Rows from block 3 of the encoder, named by matrix and row number. Rows with one number belong to one attention dimension. Each number is 128 + 24 x the weight over its row's rms, rounded and kept within 0 to 255. All counts start at 0. Numbers have three digits each. After the name is the row's rms in percent of the matrix's.
# v: attention query, key and value (stacked) (encoder.blocks.3.attn.qkv.weight, 384x128, the v third), inputs 0-127
# proj: attention output (encoder.blocks.3.attn.proj.weight, 128x128, transposed), outputs 0-127
v.44 118:107130126120130118134142124118153138142146141148118124181117073111139124146125120121103118117091150139142110127077138124126121132063152118130074193097136081116104136120138113147154154079144146180123157167154128136171167173115199169146084156144158111163134130138125136088165137129131111103095130120115100108144097142129137128150094118136147119129131143145123120154113142106120138127116
v.45 094:077143160131081145111144102066134084127061141110111130101119156123139089119140125127156124100120167133102077105142149120166113099137129155109150114133163118166125127114115090127158140107113096091127156128145181106121157123166108110107143141126187147113121132106157133120119089124135109147137156109111172175150143108100122143159096145125138152096103103126137134136114158129131137123122
v.46 120:136139134156159154084173120159129139144129155097169133149162113071167136125092120132121129095147137106108099117129131098203121105129087151156114094154104136105126131185109105103102128121129136127135096113117111144107143119103144112134158149173117130140162147143147145116127100123141142123149140184159100151128131136099115148135134139170170125122097127163118139127131163071126143090097
v.47 091:144169135103121165152136090146160105112142134145135111109154162113112146148114151134143147132155119099128102184124170122158084094134147140119143139127135149146079091121185132150138141120117126121132105187089120118135131128124124120123143127104115142123136164101148116136114087102143108109139154137095160179171152121123081130155125133084102133096146087160136146153134168098117165173107
v.48 099:087137101118134103174125108166139152126121132142099123110104087157121113129116124122136112172147182127155145151126122135154103113090091142122131155084116146216129163160103106109122140126129103112122142137137154162129096142123080131117095127141134086103121063144109098163150117112120094179097134128138088116112118156160110122116156157098133128139153138123105107153119139137119136134096
v.49 103:117177137131107118133123131128130129166122147135152137101104113137172112120155101146103111124146117092130127097125134138140124104124108113136128158155168140153123168127118092138166139140097148125100123107123174112128108129162111106108137136134121112081123140134124129135117093164114080145197207116137144170150149154072102111098122139117120163065125112103129110116125152142108171131080
v.50 104:112125177139134130099124119093115129119152121169119132121089140102097130151128121162124154131139174172124085139132152184100144123140091098112110105146149159086135144127135143147120137075160182135139115120116091133127116123153099119133172095119127140130105162131116114107127175118136120099083139085138155169148104094159081108085138114112144117135142116145168144094156119130115114093153
v.51 113:185164121098103102199138136118132147103162100104163167109138161111117073135143145110136111123085120155120134127124102093137156123135125117093137110119097126129130103087143109153144122098119111136097172156113125121114142141152148157142138139105159160101139148099138122121128111142105125165163091141113098113122207135160139140135137158124128113166127104146141116106155073152131115113102
v.52 097:154167149158111122085159129109166139132133154081117183125126115126131153120165100111086098103156138134101108152146184099161133094129128121144135106124134129132098121108148124157148146145086134128070110110108161062105149087146142141119161116135147132156126151092134117106110120141119114176143116167112141133120132135094104144127174147102156129098135111153138122108092138121082096125130
v.53 092:132107107114182128138056156143136145125125129113077154146094084113109131099129108161106151136138135163132168114128108137117112111141124120133135154052123105102155119118115096186153159142147161122091156124131099124094118121117129115138105141114120122114114099142116088139107156145085157181132159132145149129083109108143127132145132114128165159085115113107114111126135130182146134147112
v.54 113:136089113133164139107105124181107114115160126151129107135156164172161121169145130073145157127145137149121136119120135129069133137103150114157148179094103151166153123118100154109144146143139140136106126115080112147142170111091168147118083136112151111158159125154110111106096118125109142126127108105119121100160100145128157138099133114088145132147143148073103127113145173151168134144124
v.55 107:144192135150086110136124105112121120100144117124104133139128100103097125105125111070113101132126141123143125169148112166146143085110123135124166118114120152143107140118156136126114133139129128157191105143172200143084113113139142135119135081183150065124147111095106100145138136111140117155084085094139123113126107107128123105120138117135158109106151104130107131146083114117130144121089
v.56 108:136132123157128130111121115133139113141110121120191157116136168134122157090140116107108152070151143155139148153082118154097140137146124175168165112116109116173146117128098168130137142122119114209169130154141162103128151115136117145127137135127133119095141130118070130108142172132104128169117094105154151126155105123118109149141140095085125167171154147121154113134150148115122117120086
v.57 109:065112119152151138116108189143156132168096143153144146149107108112106108133134152122081128128149147105118122151148095150108132133106160101163084105114108126131140192138085097142115153151127105114138099141093120122136151122126165105160124116136128089099133107167125158143147139115099133148139129092131113088144138149114189147109140100149152114144171131090130091140146162115148097130107
v.58 127:127146141127129096107125102163138124096149137164093123154141117182105118175101135102089117146136088116093116171082117117113174142125154105107105150120115144143142113151177156128141141163115133097156177133107089121155154141123122188119143155100150146143111153123132136092134140113085138117140158135103128094168161104175144132146134131075115096132142154134124179137122129128115153115132
v.59 107:131113165121157134112118130130142113074151162142177124142141123132109126102093149151122142149119150136083125123086127134134105138125105121089150140109110114134127194111124142142159149128131151153158165135131134174097118134152099121103153076130145102164106090153094155143145159089190089137098120078134167153145131135136178134089121115121097102108138130098118122126108113131167143137150
v.60 114:133143139109102122060175136140106115128134109120164131170064163143126100144131126111119127144132133112116139155156115132124111152089111078117122152124131151131095093167155118098093133166106086149202157124117153115159180105116114125154121140110144144140095118147109130100138166133115125089148123111088125124141086138122117110148106143089123123128116137135153113153132115147097156158080
v.61 105:110101118171086081167108138109142140074125139162119156132115152156137154139119130151137149104142121102097137137132110139112135089106084153138147115141095124136116127133137131141106173140119100128140167087148136127143108113123150162139129092106095120101159151124143104157130149132154125163157165129139125142093187162151129119085185129132162100184162151140113142146151118129134151107179
v.62 101:111129105153146139147144173091199100130104137137117145126080135148116139063124124179161135138149097109162121118131145106179135129128143090136141147142105094115135146154087150136124095132136135090111145160110116136138098147105111152138130140165088138112095146136128165135118123143139140119156116159130124208108149116074153111120128115144123123145128118117142109138149092099071125116136
v.63 109:095089107179108186148104137101109121154121145114157183123144076115134082111134117153140173134126135126103171114109130116118141090106154163133118177148140141130176120134125108137148111126115111146072110129108116139134129122143127143119101124112118106092157122166133079117161161146133126097146110164156085126133104118154107082139104086102125122155126157134102154147142126116098124164129
v.64 093:158145125113139120135144134170158139135161129123157121137089139133099113174157135137149143126037140162144141136138142098088161095147144098120155130126146115154091123140128127110152138171077142108090131124119097161136107137146154151080104172158095075123137129118113116148152159114165112122125177110142141142126094107149140101126137105106159132117169163159096122119131146144120142139114
v.65 100:116137115102148110124092115135140091100123128162154134118126118147093129157131136148146162126121092115109146130143091140109137141123071160112164156189156164145138119128109127107150099109138126092078119140145117164146106147173091105128161156095159125153124154155076113162143174148134165110163130154142137131107088096100132114126180098126139150111120158092121107143098126136150101152132
v.66 095:121111131159132115118105136141098120092132129139153147109168140118114085090109122161131122152118085083143129103144126156125153083112146185146118122116094168158173169135128111168106164124135101154164095177139141110099167123131161140145135108132150156125131109107137123140135115148136052148163136151130151147120166128126132093105153130114152112098141091153128133153124109094127145120079
v.67 096:163109164161138103090117115163123156110134126125131127185119132112136098134158139095119132146125110198106138106127139104120097128160124134119146156130150113102147125112102149137196101145104156131130141120139125161184131135140084102129144161095126089128085144131133149090119120138136087134107130115095139084102076173082100118130114107133149113089149103122127152155109109132160122136105
v.68 100:148157096089106120141103080147163087116077102082150157143122144122098192116119122134150136148146100118125130134111058144140156145118093153148123113119097184151123094115128135105159163129122138103107097166113134151131171133095143160109106102136111124114116123156090124106091104102138127123151139122143118124109117132115158128153138073142114144121114120136124108153132151161106082098107
v.69 104:146069148155127147123136151150120141115148084141093100111134081115119104109121117145175166110130137149176120122134158163168142092121182156124103129114115105095145104119118112139092129082132161144153159114116139111142121111138093108161131110092115141150045126086161131108132126150130171142107122128088165115152114115125111142125099136126137143104134141146154120128108127141106088085133
v.70 097:139162109074156081111129130086155147088107180117112140087126165131134138123157119098140108157086117120164130157133140126132163143178094107180151104096136105095100159145162113129120120156118127157132075180131135148135115160142126101147133104162154122116139106093103121133090078136133135137142114102137121098135151121164116098104125099130105115119105149141112117133158125128125089115149
v.71 084:132142115135117145107126143141179174118110121150104168109122157133136131151140117153110161156098153168134084115120144120113163122128129082119144130145126121100130124091121156147153151150122154151125125153088150174166135150099148142144108096153118141143110103133098126145168126150159164153115163093079140118094165120125124122118075124098138166161090119184101126097172163119137105112120
v.72 103:167106144171141189106137157101168119145133141127112123111116132114132146074187127152106148132149175183172134133102157099138116151123157129087128154110152123106125076086139131176101103112136136139139130103124127100142105118120158112161121150118105115115107143116120139143137146108148138155115089143116095116115138150107130144133089124133134121122091091168113144133135099090171160111087
v.73 112:145091134109114118127132145094120075131079103114138098136135122119110116100135129162126107144082148056111144146129109111102101111189135138110127108128157178142114108105093155155128137126200145130105117144145114103098161133132169105190162140120100155118160144154141123123123138081126146103133145098135122110163113149097165155114126118112090149119135136138136165124100122134142124149114
v.74 091:104134131128147107186131155129117154149159098142131124161099130143153131082144127123113165172107102110173115161141123155135111162161130148126152107126140164106110170107185140145099116114119161128108102150121131133111133122148127129152138134083139160153055136146119131095165123084129142121126138179151096139145128143124094138154161109117137155128105145146099168142163077121127088145138
v.75 101:073142119123134145129128104110155130114125113101136105115141089142112119154158138124101096129107143127176126165110122121130090138088108140124121132147153150139099128104124141131161141136159165101171079128112139159132101101170133121122130099133160132089132075126075150099146102147146165113144114148168099127173125094086113124116111136145170128089119105165078127095159127127101128127079
v.76 105:142117165145171130145071099125140125152149113074135150140107088144160139134094109087148127128163142122098109119127111153133120101068113110144129186078111171181120115088134131117099097121147130088123122105136114107094143114131114111113116157085139095134101108123171139139132128113116179115133135135129121149158088147125108175125123109133124157114105154114153122128083138143103109125101
v.77 095:154102109136100121117157130100123157169109154117072145119091111161114122103142154093147117124166138180111150136134145119127135120129112057097122144091160076106127129093108161143113141131150117170144117164095124150126109142132113129124106110149104156086155137129117098113158102151148108148156109128105131059125150130134141128184093142140150120123153138142140140143124154110111098116178
v.78 104:126134124098072110165088147144162139137106122149124143105111130110110147112088136114092141132160093091121138104121125181114158130136153149094168141137123098115143126167127117096121108117144142146120134148133129127136149040164159128139107078131130119137135107135151159140121146119078124139119106114096170143126180132139156155139099152097116161128136157091156178149132131121137154125085
v.79 099:117119172124146091139101136105113146203123111119078145124165110092137108103131132182136122128112172137134172122130155138123111138108092106109119129122133155106140103086128091126152110137143094159128094123124156131105147164152160123084123133175115117140122113124153134107120133070131114127118153136158093123095118146111150125151114191147083102135107159128129132159142075130143101128105
v.80 086:139084121106125142134127121112103105154150112105136154107120130134163155151120179107141125123148122128122150147119091122094128123152158077136102126190176123143121122150188149115071097110170105092100098154139128111133126101094135130116107091148124098151110143141136083156102145102125132127129120135135154120137089125134161168147109166154125108104127134117141101070180155147126155153123
v.81 098:083114131095147126132128102132109131106105114101136156124111141113106142148124165137123132167155138125120171138120111083145099114108103157202095159133101166085171115059151126122146139144140168108144129121133123164154148102135138146147114155112136124134113120122091109126085134123127149110122116115150124114093141091123111093138123091154137096098111127107128114223149126147108136107123
v.82 110:104157150166132114134119113135131113122133133147132088131181098156140176110045140134145109133168097095080097102129125154129118103127179128087130106107120125133150160141140124108119107120142146095111115183173119156120162104144142154138121079134138132136141160119105173169114137142111108130115113135086138174137119153154121146106136135136144111115103092124147117159141106078111129151118
v.83 096:112124110086131121171157145096117137126115104122164134147085137145129132145081146083118151127113130132135159147141140075188133120173116103146111110100163115080138059152104083150125141133163114148143146102060132129131078141113173163133093109110123118164142164133138195124145145101127149098132124141142132149116150131135114136148104141139116145122124145117113149125126130120117152126112
v.84 080:116142123105139102147118092136086104142163130127163092163099167111158152119153152126173115115095141077146106144133112106128126147161132171115146121115129147138122152107164131126132112148121153141163104126093143130130106161128144135132104113142124108112161127128132101155162090098157128159150138136131160108180093168131119173061169158141116111121148116117130079116117130132111156089075
v.85 096:169131142141129085132130147125095142128144083132134161192136153149144116070095115154088176121147068141132167105144116125082129172149130122121130150095124148115127155081156140155112143132103136153107187130129139091093165104146107117126103110118138134097159148111135123115147120151067139114110133114098118135151160170135124140143137162122110108136149167122131123129111131166111130137136
v.86 096:091164125084170132162154139144150111137119123116125106146124128113126087110113131131117118128077131147127175095183137149162164124138144185122145160143115138128172078104146107111118162118134122096139081115123126136102116150133131142142083136118113101095135140130141096131118174101117118089085119124107166141104163125142128124135117105162101103140120134113161141095119122161132116067077
v.87 085:125121101096118076164110100073090161079090163096100127121102124178107108125101125112139164097143139136121125132117129125124134129111138164117100120118130162154117127157123155136079099127099141055117133128131125137159091107121136091107154131120139163135112113118122111119125077112093122119072128099120142084154111124144117124151160133129137155133094155102120139153169121174122140128156
v.88 093:107115113164130144078092135146143122137087122121185130141150109087120170110127152124089126134160128140118116121134125105086155094149149136147128098138136112146153100122156153127138184128174122147137143167160129131095133137177138117110155147153147152077174149157112122154122155076113117143172157113133148133122169140116111128117117161096123165148143119113149104170146162164118142146139
v.89 105:117144130113117149139123099179095122163104122142135117112160134115111084159094156151159102113135107102156171134122130140146129128115085113112106123125151147099107133172144109099147093173133119117116087135123169150196151103087132122104124099144134132099137171129108091130143139112167154146134104117156113123142117122087116168104134126094117119143109078143124089086106117173147145127088
v.90 085:163124125111151075148139108072144141181153173115116136145158131120129108136157166194113139162084119114149115144067111103147112125146118114145096159097124133095107094098114127125122144130116156116146115145142094147149101113154139137135142149175083134144156119104114114129131111105121117111104171163078119119104103112119156128154143149135162135103157085140132119103152152091136112129143
v.91 097:149117150113138143078125167071148109164137132140125173099124135127157110123153160113127157123124143134150146091143131107166121163102158076127100131127098187098087148126116130151169119153121092150143133135081134118106128151145129149175117165148116116145140110119161152111127138142163172107103136121140105159151104142075152159110169082141132116106118128149081123103128121136136123146139
v.92 097:127152120072129129168132150147124136116112076139112119145142141110119141144123111187131117123110141130190146118128125108126131145127102125123120119121150129151185131098112166064111133126139126124088151148124107155104125122088138145100125148107120155152149117157083136090130139115138146161105108154111158176152107111146152066147064113111158118166125091136126127103105158120109134168129
v.93 096:096119152114149134159128142101088178127131120118128172105144124113087150164077140094119119123134099087148143153105140129129148094100128142132117118040096127160088100130132083133144151138126105156109086099067119135133118122128122115153157151122113149117138100127120164141120103081097138094151108135163120140111151132128088127126182085136109154147154142133133129103143111116112131130124
v.94 101:126129165132087171164130172121107166142132110126131143116166154134094086128115119124124145121123130100102134118161157145139154110136131144110129178142162142137150106128144121106143126168166082105143118107099115109064121133123143171134101148111100160160136131137149176138087146107160114088132144143150125167116162144108151146159150163162136141139137123135151151148093100088112135075095
v.95 112:128110142121127119147130130124114172117116109137104137115157121110130136053115100157106146120134094116136158111114170176082160115152146164115126167085129164093192138132122158120131135119160135150167151117113164100088124148133117163109126134076115197113140107118103172120132148104145113135119121150122121169148124159132141129142141142163128131130103146114119149178137167113123117125093
v.96 094:086124116128133153122142145117097154131138117108172135140128091129107124112144143203118146094149127127104081132157156134157118145128103170118111117108159138135078079151106116093154132101102130104096097094108144117176084151146093143135120144163140112096131137151102070118124089115083128122134132142175089161100137093110167145129111117123118136096118125156129118146123147143116104143122
proj.44 118:115066138122118126120088172124112109119083121108153152088116143128107151138154126137134133128139129154137105155177100127091100132149088124101170107171107160171106154144136138100096105150092121133120131138141150145099125099117099131139126154145132090119092120124141118171108125117142106158163095117089141140137141156118142155126131059147123200153129123132148124139142144117098101171125
proj.45 093:126096129092140131142125146145135177126168133127118105149109077129131140132138152123091125130119132108180152154122120167113128125126129111164131108073113140113128152133134120128095092112131168121133071103098125104107093109113149139131127124138104150135114093150139187126160119139145138142100121132148086126109126145168153074112201117115146086129126189112109097160168116118100149115128
proj.46 114:116132092101101125140141181095141093094103073119119116123106124157129156130170139109127119142134125124091106127164110151100156161124168157109140137106137156155155126089123132157103138106112154140162109143135115093128086144151134133131122094110148088127135098126142151145142122143137130117144156105121158149178142118162116171098114150085053114131133128099145119140122102173095122132181
proj.47 094:117096103148161151145141164105073155093164156079126122137129104180142131108131110111131116126129106141143109048123139184095127103106128084114124114129159104105155121139128130131111131156157145139127152078183130131127089106171128129086104125098132125124118111136164157127154109141114150154107136119164103141113134137100120133113152087147152126132103175102118118115127114148135142079129
proj.48 107:084074144091101110138139142114121130149110088090108133151138139073140119117138138112118142081111105105114129096135128113100121152107127075126154142147128142070127132104117134126141130080107148150137070120115124120122142147123132174149126127118107180144145204150129117095127125107120122116145109107129160108103099141128126118105088111141134128084123159132159115085174184139119121139123
proj.49 106:120071143088138116211172151134154126129198133094132125157131135102146137133132153110170144149088116103123110108145135111152137144134122153115098101107124146150165101111131134112129123079096113114119131119133138105117143119118132132136106132102110167110128104133160161102145124133135142113059130149142135121117129105148149089124189111146168085173129123130156144133153140118118142095158
proj.50 103:116141087145134116115117110146124156173083149103142130115112119201113163124129117148154142129135092133132176158089129141153109175177122160104146171136136130143164083158165119088138080158136100081114119154156130161134126141112147152114092158119141114154151121125145138150112121153078112140149116149084137122137141143120174127167111125128130138122147145111078133128124138156141117148129
proj.51 113:144114134152128161072103122162117113122136134124148113156094102116147172120126108121103137164161113138111106157147121153113083118165164136158137120157167124103119158152132086133144146146119123106203116097167141101157119083127099104085115123182108137115114104154118131129130127123115139080105141134167122141125052131111133136111132090150136141123145142129108127127077118100141119158127
proj.52 086:143084136094139146164113151117093113132098116127128139168130119127144139131109121180141121181117109108158149077144107160126117139118138166124122151138154122135147083118099108113078114111135114089152129109147087137162110091118103121108102118156142140113162102099171152129126131146171126088100171102159142150138133158129137102112108130160136155157124142078146149181161129147099160113114
proj.53 091:083124157183100124111151076103158109139110111137129113103138132135122139146166145136155168131126116061153124145125142094154100120093124109126125138124103125146102153167143142083130124111121094139134106139140127154120139127128122157169175169105105133138139166162134135101131164087113083105123139113084133100126117125114133097110128140149128130146186152104136118161081168078151141125138
proj.54 105:177157118144136154125149151140138105104074124105127119161115136144091138117102145157144110143085147117132099133153099151149092137126131122150117133161107137109092122163121129123153152136152132116123173169155119151139131126145121126145156126135100109104107149093128102162141119120074130178155130150151128126091152067116052133121106092133109147082131109143151117100095077123117098111120
proj.55 112:109100146094168137151117145160127164136120138089164103077157148091161145137145120165134131129122136105131104080103163121139133142120128099113132152135159100091142102115082124160144100157086120140121128102132090142151101132087091180147186150115128162112128156134121126101106110150134127113161113121128139119126131177114173140145142135133126165150099152144150137109183167120114143139149
proj.56 110:146138113126146132107102126158159142087130125134103103163129121115104105133099141190160101184146113093153124117144142080158078102151121082143122160131129163082122095144102122150130155165156159099117125124093086154145120139141090127094147120139094119148119137131148102135161081165157171104133135119124108115129106152126124119090128157152132144134126101115126126096102081132129095141152
proj.57 106:166137159105110081145143105140162116084137120090127150119146125149126146130166148126187152119114162122149152143177116087101103142104151143093146143141145128170143120098129139070127128126110144139094147127146115146100134145124151151144126114086107120167116164143077095122135120151159135104106109142132149156112121121140061131151121111079123137081122089168137115106115119109095132126157
proj.58 128:134121103152150168144146122162104101103121134142113142107133130136131131102108137166124112138151147171135123138141131134065141112097117111134164123158151110128131122182114124088129161125171143083131124128139118143128120101113163057141098128121141095138116099123124088165123093122131151185153125129160156147091110131077119134142117070113126142108099100136134097092143122146162077154104
proj.59 102:064145106090092118141094114121114148182090091139089162079131144122137137133109107138141107122148110137178157164141168109118137127117127131110107115089145131116156116150116102133155142165156123133111097105101112116147125166088151158150113146100126135137125126110147077154148127161105118113141124175101134097089130118135083108161138153092142137128124123151147109071166153129125138125146
proj.60 130:125120109130116155164092109161147138104138148136095107170165138109154148132129124164142119119105127156131114127154145108099135136166153188128143119136191131142134163123140157160168124111161169113147119126153107151084096097148139128100145148157151115100152117107098116147142100118150136169149126165126122133129165127107109143081147097143129069109108125119126158089147090113157078116146
proj.61 101:160130144131155134092179122148121118182151126155123122177166155125127146117146128117158100123104131153118104119117116121158115164145155125104136139130159129124143103177111118133158080131135131084205085120105127132116179167099150098122091127120157160150141133141099186139124115138115139108111126143113120107118110120114113121157118129118117179102118123109142097078096119171110097131118
proj.62 097:099144154118123107128130103087096150155160121111113140099139131082162110182089132080137111121102134169118177095130109127089108112137101159107101143092137122138146124086162099106114145100112159123122101114125175138130137102154125140079146125114131112134160127176119116126115138094096101114100137125126131045148122159150135118113127156133118138126124132170153139121088136167149150142114
proj.63 105:145178150117139068120157107087150092108097111130155121154129152152089169143140141111134151095128148084124097127146086144138109131171116126142144100154092092179104123131096124127129140099099105123146118163154135096093146139139142115123164137144131194148148168151102157120088080111151146153117141159121118127160135121110129161104117125127118134087128124115118121171103134146133146109153
proj.64 098:124096120121124096128101141102148105109128136142127089082149103137140141108087150150105119149131110162137084136115111199120133106165141104132106123131120108165142099145137168128093101108154107144161131129153131108121149077106109112104139157105166115141131138142163150133095138091103143128140102141140134131142082103130106176090090144141139145100114141093189133123123134098157087079114
proj.65 110:145125125144130127181099142156121177126169146104120108123126190126155130123106110111099139122104112134134111089072142144140145120182130096162109097111100110138118127136172095132153149167106086155155141131107114092082127097093115108128084082160118107140135130102133089129101102096137121143106143158114118164149144128145116144131105152133150123125110125176185123133130101114125159117122
proj.66 105:110150143103134146126142181110129122162053117108119111151098144124121125149153131119136107127120167161106135097111160084119084141119119129097114135178152148124098130118100194072115131142128153101138123172135105125119129121172089148119132158139085127115142128135132133138100126124120132127110172082141095128120127119092108118150142153153124163127119175104136127087135133169072140148129
proj.67 092:108115143119156135127122142146138105154144099136114104146136107153153132128141106128135126096142106122132106102122161160178155168103151076157134113103129110129155132142153106129165144145154102074145139141136150123145131135155166101120104124132159147086158151136122119136116096112118117131173119105119103123192107064177129144121096155105065145149130102133142129084110108184119111133159
proj.68 101:167109122141134133158114180133104134144166132111113136138108167121116119129126141108151134136116152151140098132134158111084114102164164143122123143164145095154106106161122141120112105143112140133148153122135114116141172133130123126132124117159185084106181140106145151134138082145144115096124120084144139114152127149100108136113138137101149107140160108085144123136103105049203140176116
proj.69 109:119160162116132141133156147107140110155128125139168177140145154089146148158156100129155126132137101139087191100116115107140131110098097118125171161111100178087131155111123153147150127130135101100096113152094126163145141164144152111121113116135124141133160123159098094137160139099117078146131116100142099117121180121116168117153165164101103120153144138138088128103134103161139135162119
proj.70 093:118111105174084151124121103127107095122115092141125131110091096145167151135118132152117147117142114142100089116139091124143151114128138096138113146146117122168142068119130163127113138106137126102138152069158099090129126123105096149097145128102100095138140078168118129125137136104126155108129137115108123184154150115105095164150120184098141148173155152117131125161110098123176141156120
proj.71 087:093141142086078177161179111154109142169151104108121129130121112143085122113135121106133107120146104123132151172107118160128131101113159129109111124146135130131099093178132143117075123049145120127114111125145102116126180137154127090121163111132100163081137088119160121109106124101100119117135125140146095150105115152132135124113141160136134142129154153104147154096097120137146096152165
proj.72 108:074187108103142122124130122131125123106143129144154149148157138102131090158115126089150141100146095079073150130110115162195131136111143148136144144127106089125149105132101119142138136123124116127082096130125141148100124153146165105088100108138124127142116141113137132096131091158112124110106130124110159127122104118152141143135158139117151167162152136097081129120048157171137106139144
proj.73 122:106165130162126109128109140136178139098146154171123086125119103106154117141142136119090151123165118185154131132098151142149161165072116134116112153181097082106148094107138099137117119146103136148150180138112152144111111131135114107130125151148149081116104115107145135140128127126126106162136147134141128111103110060155086109148145151126120116101122118103133098118094168163130127168137
proj.74 085:122127160155107131125109068126136121105096116131122127105119128105143131164115109136117137104196117099120167115126124068178152090122121111121147134119095088111119124146098102149155145137125068117124145139131145123148152124128122123140085077151137098114156077126093115103173118117140123118108131148115107169120131131142158114135129102129145116139130100135147102126096203102128188120149
proj.75 113:179122116130137129128122145142151114140175138099100118148105148105130136122086135113089145120140103112058127099106108133132162103162132081137160097150109078114127121142145109101126128104093128166102130147132118128118152122086111144119127123137108134114124142128158111121110135136109148155104143122114162183117109152182139110127127075153100159132116145086148126186100111123135148096195
proj.76 099:137078129114113101123144175115109093093123142177108112122109153094119132077119153168123146123108116097143167102121158081168149130147134141138138125124095106117156175114121100192182128134104121172110148143102115153135116130112148129154122146126131171130171120157108168111145099148152094131116131090109138091095129109117148112085165129126128093147123139131116122112125122164134138095118
proj.77 096:101161144140132169109187096170162117103160137113176101136120100110146101117102098185100154129108132154150098121172132174114144154102146103128176113137108137145157122155114159111141149097110150101095097094166118115143128104124160109111150117110144091135116125134123176135135122111106123114094115151126116190120113146118102113085143146118147126134136119128116165132153111117140154136090
proj.78 102:123154107133126178127135102083111153129118144097129144109174115140136111132162118147155139159126174110138133147136124077109057132098110123134126150142136137130128130092148104116118164131113115128097134133105132112151131173123112124186151197124118177141131142124107131135146123105150127121149138153167108079107141151125164100160138120142120121143173129138104100079092183136131087144125
proj.79 092:107157130170109139122130120111154098117151172142141123174100132110117147166113108074095136099152108129120141105137080080142096160118145154176165128159106109116102140137084146123103169089112182147105148149173135108084132133143116144148164100111148107122120139132114127117147126135130115119115106180092160130163118104119112104127132111130139165095130127132135116156120165130133113098179
proj.80 103:129130078197136097125093121162121106109091142140140148153127110094102111103118103150109158138123116108108128136128167155107128104098118155132125116105100148146118177126092116133143110129120150176124152093110114134166076123099159120136126172133140128149105138136126118148087086163134149103129118139128099108137134148128051110135148106132113084096148106146108182154145145127131088132112
proj.81 093:143147121137124149155156168140137122143158149121093119172145175107121112130148126102128159056127101135119095139136105157106186113146147129092167080120115107160103112165109134109123132107127098137138128130141141115115139170114113147089114133134107130076142146154138148134149078141161136170112109155124114173153117152166135123150152130105139115120126132163109124088112158116143174072126
proj.82 099:149153130145138114128146162114097163179121138083149113113105140157124096115143151118127114145092142083144122136105138112122121123123112108145147160128142161110115136141105101101145153145147142179124122087096125133093115159107102133093130197126131106140139074152163133127142118107119138124153165123125135102136185126117224103112110127145094141176109134126135103096123139132143130128095
proj.83 101:122137114163115136088131091155140122113179126127122175104124116161135130117175111154120131142145082078093133137156093155083173139112126124112152139137109090136153162102174106127154107118109138147083141149153157138128129121154118132143146162137124162141094132121144092113090157147116072115129080148109120098115133157142107120143129091132155137145129128120129121146120175129193158133149
proj.84 082:143124109171098137088144182124116121101094126151096166149115112128127139111090120146106123097131142119095084105101115122131148122120136095141126151125141115097098087108110143114103106157174136100120160146193113129139151127159135128128169109106130121140159112138161117143130140117123104084171134119148131125101074063098108114131092130101105167155080144127148132117145118122158092136153
proj.85 099:099127143109119166163130106099133142141076146155087140108134140137105145171160112124152111109128174120130097151175155064173104139111133142135143122137146158107139113176099142131156125125142087124149131121136154154198094146105141125162098151113131186152122124149120159135153160105164129120150125139152104116103151125132146088137124138120127154151121111124126134112131164114162179119102
proj.86 106:125096141135101136113107097098125139171105135133102126094170133091114130133182121133169117130117130128123122150126076107099108143118100116170137110156149106112113159108116141107138126124173120124103175136133134114142160143126111154116141093140153145121128144143149117174166096120132129172122128156169102092152081151171159177112135162101167104106142132147069150093127156128119139148155
proj.87 093:152121113106131151108150095141121135106164079175150141146138144118167132131135151149077080113142128132112123117182112128145148135145114100101125131093149100091153125127140146149145168163107143166144114128121141169169115127090106123167104130125112145168135176141142135127149134174149155097198150114155131123118144117105124084145119117121088072128146124144154104109143133121164141126111
proj.88 100:137175158150138120151114123130132107159101167118090103121103141158110137147113081134152155136112175134128146137095131121098093158147121143098105147171130141121124113173115118060067099110117152103158133099074117099121111140117124147131115129146120127128091145111136108158114110155123129140123160150143152146139058114138090114143111151134109146131154097170122126111100116126114100184128
proj.89 106:160134117178081084106085142109132136078080170120126143152121126125111136143162128108113148160131163129117100132096145127133069126129096144169163121115158130179138127132123145140139151117154143176146153143138104115093127131160159136144140152134135129120114126161142101110092101125098139137175167133096122136105125127130103123147123141179098153090120137092104168157162107124125096138154
proj.90 094:103091141141122106093135135176131091147153115101115104152081126111126092130090113077113144119136146149106122113134152145093101140105148091132143104154137129167155133146127116130132127125112138141099105129156157118089098159110085132084168118095158072130134166175153171116119142149132129133126123124131167125180077135109134147109088130111103120079121139125164129153118116114106111098114
proj.91 101:114114084102165080150115122143104148121156119142097137125150121094107103171106127137110073125128119118133109135115140120100141126140092137116117114147119079145171110116118120191110125125113150101079139133198115138172116107105134127094156142102156142096122108143109153093121164100118124124112112113114114126135107090170118112123111139096098111089127152093146148169130169151165142100111
proj.92 095:124131126131144116083098148108144123160145176135141106150153103159119090133100149053096107144116098161108098133158113147129121111161141114143112114138154127098095120150139139116136113103106090116138098151101144120092164134115101098101140106165142088134142081102135112173124112154124153140137146139143078103098140125149090165095120131133116175111113176106126140153130123072138130118143
proj.93 093:163093136143098094103113108116128078100144136110090152147115140168143091103164125170131116108155149124151146086133126104106135141175119128097119142178166140115163162132113127148159132132098154102138135169169129118105110142146136138136133133133109148119132139172148122097143140150187080136130131112121118120151107163112149136149118131106159099139107173096122096147089156133147154072136
proj.94 095:117109077127172112127075135112163127171130130102107118160126112129130118146157164173145130150107162136162132129133107088109074128133125120126127110140104137155132185091141130140151134086123157143081128151112120154104137130119143097166149153164116097124100132112146103117146125151120089092175112160117131068155140166121151115119148102126158144116153151115091145116147155154108154156124
proj.95 119:123134157113119152160125115116141146159112119135135132142141126164115144179129160100132117089099148112141164105169099059157098148114146122117140101132129138128104129121124110084142127110100119127101121166121147158160134175117150077181142138167087137133072108133130117138159120147098091121154119142137136075096143148127169091150117109106110181147161109128139133099122123111146150132146
proj.96 095:143151134130148160177115159102116113150142147144132111098136150133146155151153117121145065162117155103163174103108093120112112123091139161173150142151158168149197177150116137178078114119141130091159120150121125140099131125108143101099094120073089132131137124112130165132172139100168147130104145135106144139152140145133114108142130132150099138116130148122134126148147146139107142131116